config = dict(
    encoder_norm='groupnorm',
    fusion_encoder_mlp_ratio=4,
    fusion_encoder_head_dim=48,
    residual_init='zero_last',
)
Rows from block 4 of the image encoder of a small image-text matching model, named by matrix and row number. Rows with one number belong to one channel. Each number is 128 + 32 x the weight over its row's rms, rounded and kept within 0 to 255. All counts start at 0. Numbers have three digits each. After the name is the row's rms in percent of the matrix's.
After each channel's rows are labels from the 100 images, of 14848, where the channel reaches its highest value: "strongest on" is what is common among them. Only what is clearly more common there than usual is listed. The data: simulated fluorescence microscopy of cells. In brackets: how many of the 100.
# convs0: expand pointwise conv (encoder.blocks.4.convs.0.weight, 256x64x1x1), inputs 0-63
# convs1: depthwise 3x3 conv (encoder.blocks.4.convs.1.weight, 256x1x3x3, trained with AdamW), a 3x3 kernel
# convs2: project pointwise conv (encoder.blocks.4.convs.2.weight, 64x256x1x1, transposed), outputs 0-63

convs0.135 125:149155145119120183122077151146195105089174142180094110130173128123101090162093081141168109174140113154164161084197113129103079105112122146105185146092140132055132085105102146144100105135149153
convs1.135 111:084075113159129138139102080
convs2.135 118:160161120079137161157115182104186137080102157125195142103115151091121109055162099137084127123165138111201114103103120146080127133117139066152167118153096062128125130152084113176126168115105113
strongest on: ring around the nucleus (98); few cells (95); cells: one or two (95)

convs0.102 090:082145157178050155083105091157113138155153080109119170177116200126108116124119107190159129125213102126158075148112121092184133145122084113075143154158092130161110124131127137155132147150136141
convs1.102 098:080105092092118094086129101
convs2.102 081:099117150118144085110115083142179084123106109101134140168131147086137104100142167213198198090138113098098150125170139129133118109098170131169171119163144191100069096102111157092168137138100133
strongest on: few cells (73); cells: one or two (73); red stain (46); membrane rim (45)

convs0.143 087:117153191188168140132162140147098118168172110139156125144172195158144109088170113149133087147122181103103126143143172133170104156200115106148129093072103170105118162145094164144084187112152132
convs1.143 072:112126180086087164110101106
convs2.143 077:123115093128144131129101168134136137153111118103089122156130112144097150067080136103149164168208193140160130115194138084125131140214100126124144141121168159103075071198103101125156135099136098
strongest on: long thin cells (87); few cells (68); cells: one or two (68)

convs0.51 094:142077143153091099112105110092203130114124113129143169127128163187164112159113023115129137095136084139102134179119094116142116136162173105071121108133144155129111133107044096114069144149141113
convs1.51 108:121086171103086126112089090
convs2.51 102:069126118094106106101137152136098137070094096169156107160161104126115118106154079104121105128122070082054088139131167156079125140224124127136145142115099082142124153134198101115077113145146154
strongest on: few cells (86); cells: one or two (86); fibres (46)

convs0.212 107:160155189162128082088176138122161118179057144144101115142152139134134141089139056130166159148135182102121072109171180136102115192093101103101109119101079150123090140082128138085112106098116147
convs1.212 109:059113114108134132095162164
convs2.212 096:162139112125128092186168146168121149036155109117195102103163128169096132103147026088090134117135111111122135121126108160147144110124147155152069092064122080140117111119104168110098134157147129
strongest on: few cells (93); cells: one or two (93); membrane rim (58)

convs0.64 089:098181158135196152057097218115082131114130177091133156169117090164164079136099109089141103149155103085127096085102102121117094098075146153115139153121111090103131131158135121131141070122155118
convs1.64 111:082148122116133078083107088
convs2.64 095:182161090118096157048145080205186141096131182137144123125132119122166142103113144151147112058125129131184165072154195175134093147122115119117081123148128126127111119071147111103156114149109118
strongest on: crowded (81); cells: ten or more (81); yellow stain (66); long thin cells (56)

convs0.107 104:145139114159044175175122127161136169153153193154149156089154080070160088137102169087138085119129102124113178062094105136138129090160104117121149148151139126135121136135154110205085096109129102
convs1.107 165:077114109074149148091139157
convs2.107 138:140135074107104053098108173165134106089129079137147099166140107053121147145143125136145116122121141111090132139158179144084136173142136144104121086038102152102124137113109218126149163105082106
strongest on: fibres (35); bright spots (29)

convs0.77 089:190143079144186133116137106126120146182142139136075215126100128140135166105162101124137136121072107092124164116118086149104092113072159134150121121115135131115212109124140182185145101147062108
convs1.77 122:148139155082074113114091093
convs2.77 100:166109134043080121080142128144107164130118094090178098146114098201100152149149085139142110079123119167170142097173132071136139159087128177106075181154141132157149114131137089169137122161120166
strongest on: few cells (84); cells: one or two (84); green stain (75); ring around the nucleus (62)

convs0.55 114:215130141140170142147141110141151138117174070122133154068123127117094095096142149194147121151147091119162181117102174101059077118107135134088134066174161088110122118138113112155094093106079120
convs1.55 104:145128110177121087072105101
convs2.55 117:219168130134176104178160105146104120120157141152130124169165118134186118128140179138188161149152136133059111127129115150092138061114105170179186141140137144149104125096130157130116146091093066
strongest on: few cells (88); cells: one or two (88); ring around the nucleus (59)

convs0.91 090:134133134147117113117150103115142075143158081130174155153144118162110100097124072140091114124090134124055104124124086065120181087133138166078141148050077122149186109131106124139143051085101107
convs1.91 106:085172117137152121103105069
convs2.91 100:162113097085120124173153124110150152141152090187143124155178169108172130142154127104085170113118104105112165146177133133190151171092068122062098102136086128160125172121068179110114148155142072
strongest on: crowded (56); cells: ten or more (56); magenta stain (48); long thin cells (44)

convs0.76 086:179168152149107123087109101159175105142165171144124172181095144150134041134093088113117115169128197097142174120061124097104127105107160158115078120135072106109111116144146117078090123131095144
convs1.76 076:139106092097101083085095101
convs2.76 074:101168097093086167161126122163098127141130075164165126171138082168130152183091121136126165061135120151131097073142192127139115114147152053175130144161144133132131083165178176172114120092134149
strongest on: crowded (80); cells: ten or more (80); long thin cells (67); yellow stain (55)

convs0.54 087:086101104126162158144157154161226152045124157083163097140144141103140101098141119141128082149169139120110107123163127124136080163106156188112079125090177144105108097112112124132070156095083153
convs1.54 089:098135156129064086163118112
convs2.54 098:178161120135104125108150190173141140103123140124111179154159190184166096068153125142138104124148101151126175097103086177165087121087092115133169126139123119190152152157134091080181091127179143
strongest on: few cells (80); cells: one or two (80); ring around the nucleus (64); magenta stain (44)

convs0.201 117:093068159144101129137079152117141172161107119107139079143130118117107134113113092115133110055132114091169126150048140112146081129074092132071122152157090166077139110174107082189087141153142089
convs1.201 110:122131167110096083078099096
convs2.201 109:127122109144053103073099157125118122199132131125167097127148155190092121116142206142091145093160110143121095152126116132130141090185125111089118145158085139107056129067141077154136140172171110
strongest on: few cells (100); cells: one or two (100); long thin cells (52); yellow stain (49)

convs0.110 104:143174131168151106130166092173110117116094182074086099083063147109090095102092130098136159110152123088133152085130078127084160153090072100103135066130160125058113129122165149121106140110103167
convs1.110 108:056109154147155166136148129
convs2.110 109:117104139129123061116162140139150157136117128060192142164150145099138113098101160141118179160196105128107103140112142163102104189138129117113151160176110139151043118121087158116128135194102056
strongest on: few cells (76); cells: one or two (76); magenta stain (73); dim (73)

convs0.213 077:136177116196099125117131119097051110130156108144151096187178167116120130151113110167215130110157110147127142117134100099200087160099132075060162146149103144110076108118157158121103120120140134
convs1.213 037:092083082119135072118109130
convs2.213 080:157183153171095077105138097117116140144094181200187180182175146121113136094100098143144135134114099127103140150156109161111088151073127108145158147143144079154182122125109218151114117106112116
strongest on: few cells (89); cells: one or two (89); dim (52); ring around the nucleus (49)

convs0.62 093:124145179180101132020125105125143114098117168139123097117165144164139119112124055108106140120124145117148121075163144086136130151151130172074191150087114112121117088139128112137153114167141034
convs1.62 065:080104092137117114064140109
convs2.62 081:170151108129105165099130129142144108087131131109094085127140104218176115147141104080100061132073108149132123088184159092218130168179148087133082130120085117137129147141128106138097120102088117
strongest on: long thin cells (53); magenta stain (50); fragmented nuclei (39)

convs0.104 122:119116122152129175150193147115105111134081117095061157058155043149129093116125111136133116158157153104046153170097102148129158089115139103142136111152090098096102156120137176179075122106102139
convs1.104 169:089108154095090089105090103
convs2.104 105:123152148150181121130123036157116109169133164124121082110109117100182128117129130064129067101131160136197137201160172103136104118075108070112111148105138123078138118125162143160183142109135112
strongest on: fibres (54)

convs0.255 095:087138054119091176178174125116103114130141120157142098203150054102095146084080144153122171079152145170172140142119107142112146106128128105173172135149166182117137183114125148171131118087135122
convs1.255 103:069127184119131137079120119
convs2.255 106:146102092110160149064175175136091128159104035174116106126130137172101151097129170121114123133152151092131149205157110131064089130150115085121130147168112183129154118165138172119155084106123089
strongest on: few cells (79); cells: one or two (79); fibres (60); cyan stain (49)